{
  "model": "CTC audio transcriber",
  "train_examples": 26041,
  "arch": "gmlp",
  "norm": "rmsnorm",
  "drop_path": 0.05,
  "width": 192,
  "residual_init": "zero_last",
  "learning_rate": 0.0017,
  "beta1": 0.9,
  "epochs": 31.5,
  "final_lr_fraction": 0.05,
  "warmup_steps": 320
}
Rows from block 3, named by matrix and row number. Rows with one number belong to one neuron. Each number is 500 + 25 x the weight over its row's rms, rounded and kept within 0 to 999. All counts start at 0. Numbers have three digits each. After the name is the row's rms in percent of the matrix's.
# u: gMLP up (value half) (model.blocks.3.mixer.u.weight, 256x192), inputs 96-143
# v: gMLP up (gate half) (model.blocks.3.mixer.v.weight, 256x192), inputs 96-143
# out: gMLP down (model.blocks.3.mixer.out.weight, 192x256, transposed), outputs 96-143
u.80 102:432503513508525493496467540526526432494450491483472494473561507447485493508492473500476563513443493494525475479497519497491479458478495510472472
u.81 100:502469533475525551510484544512523490489485477504526469489512516451483495524511486498511493491484503526491487497496510533458493463530473479512520
u.82 100:494499532507506492518497489508446468494507469508465498486539520503539489518516517527483506507462504484486513488468546534475471479535449512488503
u.83 112:512549418511435503462536488523504479474510455479539501497491446511512505506516482451484518488506475551507488496508537483525507519526510474492469
u.84 102:474508506521493502507513544491518490550525532540498514506535487513513501468462503501446471506536463468521510507508486466467487464508489453516524
u.85 116:506501517491490483459471471500501545488484498462481455515504466555448515477500495553512496533498484466520507535465514484512492499454486503511533
u.86 106:498510507517527496483559495511432456512477476530499519506555481493449491526488517492480497525477440502519520541509533504497467515490539463512514
u.87 100:514527471560516499483472506531505461502508519493507476437505415493478512496494480519480511509479492506470532518500493479528509498514515510537517
u.88 098:545500492511528527544475495527495524517488458525476501502465503487475576529513544516503459503526519435513521500516520487447524471531436543504488
u.89 100:507510510480488508447460477463436518480514502476494545507513456487537480497523514515515503483511435586495474510508485461522503488506527488524473
u.90 097:522505467502481514481474513515536500522472515523498520519487445533498502485545528465507512499494493549470484474523512507531502509475558498520522
u.91 104:485498558466505509509514549464460502531474555492490473547531490552544479491487463513502490509473513493534458485439500520500522498507520551483506
u.92 106:465522493494480526478446505495557509530510510484534487514501487557482496444499511505485462522465512441501528501475474508463530487456485495499496
u.93 106:494518494512505509523491499504491478525507499473506453498497404503492544485488512513460534511465516524476529493462430449535491519534516539509514
u.94 081:556472548509500504513487491511520524532526545512508517477518539517525461510492469488539493491510537462540489536489480523478492527434512506538528
u.95 090:450505424469501521436484479517482503480467499464466475465501518507463491455492535491495498531473504503463503481465538495534494475480526493498487
u.96 110:498513518467504479493491471481520494530509513481490487513508449511475459471501482514522506517448501556509525497524494521531505469470493449544498
u.97 101:475529516499504491541493496490536503486501525500523477487510473543498506517512490481493482505540502509520493554509464489507489498497463486516443
u.98 090:493531456459514512479483528493473528493452456498483499496525448498450474455465523452451490535447465532476501496500532465537512462489513530530503
u.99 106:533505475468513520516532567485502487480499560509542475487508509446465494510460526504488531476497509507498465486507488524532446507501524505470508
u.100 103:489521499524510519505481476515493533478436501499516471491465550482487468498533470499516495515482501516522458508502523535471498481497489506484501
u.101 099:539533505524508504454499481543497501512512461508514532492453465501523514513470517520548478499483463538491496496456538493534516500508541442478514
u.102 087:509530486462494489465500482496488510523480462482449515477511490505480521472459491452519505511458463532482488466535496495555525504497529509523482
u.103 097:471519474461497471529534518520525473491501494518488487509494523538477523527492493559457489484518461464518509530478479523481535482481510503520504
u.104 103:483513509471519511519489528491499490527479507456523529464508490547492459544481495474487502503534498538535509445490503520515505488490511512515483
u.105 100:484489506521529499511471506490451465495485498493495449449498499485498515475461525510464483486471499492482495521453489495510461487533493485506478
u.106 115:463536486501503484501477493520511460513545503533502491462518513493532535510484488486469496496473489525477489502473487462509488463498514460467506
u.107 106:514495491505488554469486481501465570517478511471501483496489480532485505460489465502532480517510473490526479490498524484494532496514482455549485
u.108 094:520518518517459475465478451507520493509490496522487507512508501523486469488505505477534474546510470504497504496490560486523451459466518432545529
u.109 101:438498483509441499498520506478546503534467513556538486510499489525494545486474512511500486501537481497548521503537525486482507504475480531506499
u.110 090:493513479536498496519470534524513476468465479491516464511500473459504533546479483536514483508470521510520559555525481491482543500525504474501490
u.111 079:427518483512531518511532542498555505502512510481538519514487528508525503544486476489495471492457479557503525462497505495472534497504520456477490
u.112 098:461514552460516472501455485472534508529480460511506503464481535526478489510474536509449487465506473481527498490516468485532504518507483541500517
u.113 094:481477509480555447515532516532513521501510541522517509454482530501544496505544470517506502507535516520471491492475468530480512516493513521510516
u.114 104:485528511462469469524505516483506437500495499520513446500533467498478526482482519511465521480512470499509500509494470502500505467505487503487481
u.115 098:506475485498494492494505507481480469489493494499521531495467431455456493484488542505492475522527468519497492485510516501517489519531568516515505
u.116 097:496494479485503526489520509485501524516504501521539498486483460539491513473507470465470446494494497555491517477520494479528524492518481492478445
u.117 080:499518478504500475506454474536486489506489482512496508485474487531474458490485516458514483517518504529501495463491539507574467473464490519529465
u.118 117:503547493571458455497482466519518477538477535495500463476504491493500521474448544513494523499512481499496537534509490514511488520464538529486494
v.80 090:514513526472528522535523483483496499520497449519480469505504460510509477559499506482505465529515497485499506525506460521553494485466455496477528
v.81 083:450512487502468503497536483504523497493484528487552525516499495486507513488498526463509485485525504463494501539495498528483469508471488502455513
v.82 095:528495492478499538501499496469507487486450456527498514531511526469488493538472534482510493497504490491496477455506508505521497473460486478509452
v.83 094:503504514469517466502489488519494497501477503548460462477535504501476471475485527519504517499521476486512505502499506519484478427487470510496525
v.84 106:521495491512503484483488504489483507467485468486497500489500464474499493512459485508494515518505467502511521502513508476481492457466476459500512
v.85 092:503509466456476503486533463497508513557506492481496518463527543477514472514523547486499459517491453508480499485518470490520487493461494550446530
v.86 100:492481534484510526519535507473491487513461496491480541511550474428490495516507466448483499512507484517496430486535536531502522508487509512499510
v.87 093:464499494508545491462461510482471508526513491526507450484508516515512424469502493501514497493458479452490481545455496513527485465485479509470521
v.88 097:466520495471458507507476518463499507518524530493494486536521466504519541498466490518427484497486510505537518513543517507493470510513508522492504
v.89 080:478495471467484515498489497468517448517488493511510468503518512512541556490490526536501483470474500451487500521507477499502512478528489514469507
v.90 084:502498536504531476527474509475508495462485489471499497514493491489474479482481529526525505510511513536493494529544509497496464478499482471479536
v.91 089:470494484522505525494535518522523470474495524515489486475506510501456510502543527545499478490486471479502494526479485476488486487453485501457496
v.92 080:503459472478496501524499518473511491495512486555539493516558492486440483510477484479468517531473497515526479504488484499476504478452472478522497
v.93 105:478488456496494487445507473447511500440479476500534500529501536503495497513495497513512489482472525469519500491517533519531502447508497493482517
v.94 084:505483485449509527510522503521512461532499473541504527502517502490522514524456489466461538498498476527564508444556496525476460505510508503483476
v.95 216:481491526518520490473466520451490494480526532472532488485473513535523490494535480494521443524480489508467481510459481520520526448461515518481512
v.96 092:503505507490470450523490496466469497515480528523477469487494519475516468483525452462513477491508488462488495483488529478535473474492518516511482
v.97 090:481510502484489473491516537467506544544441521505499491494484488466501487467487513528447500498515490531471499482495494518503460487460504502464525
v.98 214:458495525501533517485487514451482501499513542475520512459482507530513506493529480452515459517499499526469469486464491521520521460484517524505503
v.99 090:471481479477539471472509456481550466503485503479472493481473535456480489475489501543512521470516509485514458464465479474487556519519492474468516
v.100 092:480518476457525468525471488495462496525495533542451489451486493491517540497527469493504502502523513479495505452525514526484493459502469538479450
v.101 085:537490502496517518481511499451461487512500462507544476510494475510481511506501547511475472468472500471532546484509492526474531520544537521503491
v.102 102:493486480524526551480534488498486492539506510522510513501507510494512509491502479511469499496481459454515495471472488491513506506512471515471509
v.103 097:509480524476473509544515498521496474500458474527494463501543482520502528473484513524496480457509513483510493507488493496502467459457492521484473
v.104 102:473495470469491531494509511471508469533510499536524490485542488508472534534528485466506453483461522490515469481493488480546511507485481511483472
v.105 103:489490525508511544507515490506499520472538517512499526526552470505549529514500483478530500483502496509495499466492492474517512474478518469548528
v.106 094:484514477500469513500481516520526487542490507507527476498491471512525559451488520510500484464474480503521500485486469502528484505503513538531493
v.107 096:513489483460510522505474507503517466499470453512482489504522494526500565544503531476503496482490515493504481474499483497522503457485465473486433
v.108 099:500493506483477455506512497508445481511524502497508482489478483499501478477513527473464464515508487520480484472515482498555473491492480497522522
v.109 095:494508465531504485494486487482503470508525471488524496498472484521499542489469553508499465462513498511499478511483505502500484406494514492484484
v.110 100:476488495469490501555497535450514518479517549524528476465509532522519503552522482504496470498550518496487493515462465496494482503515507529488505
v.111 147:476495521487499530491466506452490527494500543483510490511482472527510514506522478467521459522475485513475500499458480502516534442472554519506497
v.112 096:512488507454509541505483486464513509497517539495512489501491494522504510534531486502543518507532525515444468469514495504562531502469523516520479
v.113 097:495503480508523500462523477491506487488456471516466522510530473464515472510485517515491516527497451479539487487576530461452479501459468453518549
v.114 091:486488470472495498487510480455485517492527525500485475514487508484484549531516512508530510511521519473504466469514513496505454489521481517494488
v.115 098:489533489477468477455479472466511521524480466466486489488496456498498468481526484460503487546498525486492486478511496549495453496480517542506478
v.116 097:460493494524479517529512521498521499545534574513488518511481517505494514457454521464507481500488487495493478452520517503548494505517526491527499
v.117 159:464499523512505501476478460450491506504509541478535496475496505513526491490507487497521460528483465501476481506478486501502536453474533483497515
v.118 087:482522445489453510517523485497514492498500518488502470494530474515472495523477516483496477494508436503476484487513484506551514491489478486517529
out.80 103:508515521459525543504512496488502579504521495478482513496513463529491492503498520490494517524496547502496499534531456482530514555503497483585525
out.81 098:514520509507489477485506479442543510518483536479447492529498501537514571511487519499515535521530520478476513501503491497504458521474531512530503
out.82 095:461520491470479542510498519478507497507491488486527505524482497498471514526497505426521479503510505530497539511469510515476533538478525505527480
out.83 111:546494521462511489484480496443478454528518506500453490538476535469512514524506483479528501497476503485477475508513493545520517485476483496493509
out.84 106:487490502489477539468516467487497526535469505504512447512470540481524492494517509471538502491474481489455501477453516531489509529501477504480504
out.85 114:497500486479496479503478548504508464537495491534509536494536492445525439474489507546494488481484521449526512471504498528540482464480454503469530
out.86 111:532557530482542512447520493468465509504520480518497509455491477537542489490500498482494436524512476474543493505479493513557471508520517483493466
out.87 110:500563489502507501493507542527523520515495473477498550504434506519465479504454496517488489513501533454488504473500477489452554508497488516489510
out.88 099:517466476473485504537534461518461462514442485514514499471480505510507486509495546489512519525475496497486499501511467515495508495485510475497502
out.89 094:502529516507531517537458499494454478498524501492515459550468491499525473523531518484502504499482510478509525477567495498489527477513507540485482
out.90 102:506517485484574534564481511506469493468518521482501500511532518478515526479498508444502517497501514495482490468469492509473491495504514516503540
out.91 089:521500462532493494520517459565519511468481491532521488510493497488485526515503498510480514471536502492496543515492485451520496513463463514529495
out.92 117:478483543519488531494473556534459459471489497517535535507492523471479449527500467497472509487536503499549487511528545492525504544530513483493476
out.93 111:445483509529486515501477507563536500514511449499513509488455480496488478530499468482505498524513515492519474518481503479476511537529460525482488
out.94 080:487494491489512498523501515518500487486543478491513494519497489492492541481496546486471503458544487518535475520514488492513527504528516449510504
out.95 083:502493501538507542524531529507470522442523483468538511543517475509500520523489494449494486552534508461483484477514487508482484475446486489502478
out.96 104:516505504508522537491501518545499481519481540501491475471495530480494535528526466497468500509525522492494508465484474514496543538533424578437490
out.97 108:545505506466492533521520532483509472505484481525517500506466519490494492486462460505490482469462455498491505460523517504477564520491516538478514
out.98 083:487504465496481517515507510489483512501505469516494506505508460500458517531501497440509482480518514474541482494527500499550507484463499542527450
out.99 104:507479496537504500493502476493501495506503509509447482530507526523503504472482514494490492477444517520490508481476507516493494491462475517500476
out.100 109:512510512502504504532502523515472503498503496557516489493460562478503486479502484511511527453484495460516487490503499510506457512500463470501536
out.101 099:495498501489491473561478452500468476478500532465506514508500491502525482500508468519534465533472539479491521552508505508516484527546499521497504
out.102 091:502473507520521496524474537487523472511523517528495483528518482470490487471515498551515485538461480514472508500496513502452488546498530508474557
out.103 096:503504489500444514499490463478471460451484499521499484492493512508480506504498490486513536522510542509465451447530511487529486498486495497502537
out.104 110:516464484521520514477552469478478503475504510502498522483511524449495497521526470467500475517498493455500480515491483500519483503493481475502505
out.105 104:463509533510504473540509538455488521504532503477511494533539544499490432546471503509547524439537483495543494504498514534500476491455543490481512
out.106 107:480477496478500469525510485485490511527457483512504487495466497481504466482472477499495518476505486475524510462527508524497514531546498560470488
out.107 107:536532512473495508480482524494478464502545450501489558485545513462523456518500526524466487473501573505534498537480498507554501503484433500487499
out.108 101:493512475485486514517527504534516536544501513532483480482515491465451559510480472507469479483491474424513516494524476479498504564477493527509519
out.109 100:532530516529513473507496515447453501476546461487516503483491501499522466541524519484520523496486537479488485517470480518482482497469541515522491
out.110 093:465489482464453501514553506502541554520446499502490519479467527501499513483486458510436477563461504494455484464451508470493504532463454520491494
out.111 081:502518521490504430484500489528487512492545500526517448482541448458534476529506521536509485492515498507519492495528497525469466517514526465479456
out.112 098:443527535462495477521516513502503507503503513482492506486516522533449487489493510498477497488510534526522497474482517495499490509512441503510481
out.113 080:508465464518464515498516532473462456509487476510484488539548492522486570495473516521496515461467501495501505488570549516477519521538463485466535
out.114 110:531484550513467509502526486522484561499473445528494501518508496482522481535527466477486448497481507453528502506486463498511542460477505466531456
out.115 099:488440517482515464484496478480507512474490539489570466468527498517488489511529459487507502475535545490517498488500553535485495523471498528513524
out.116 098:520508542529469473510528518486534478512526494497511486495499501516458515487500481496490488513503503527493521487494477487502495527493481475499507
out.117 081:501485456528521489503501541505503463461461493498526507520512497524509535509530497522441519504526495513517481490548522522498552483525529550491472
out.118 128:495524495449495516511483495436488529468485477485539533500476487500526519515479469491503478502508477509528459478565498522454539513516501485525510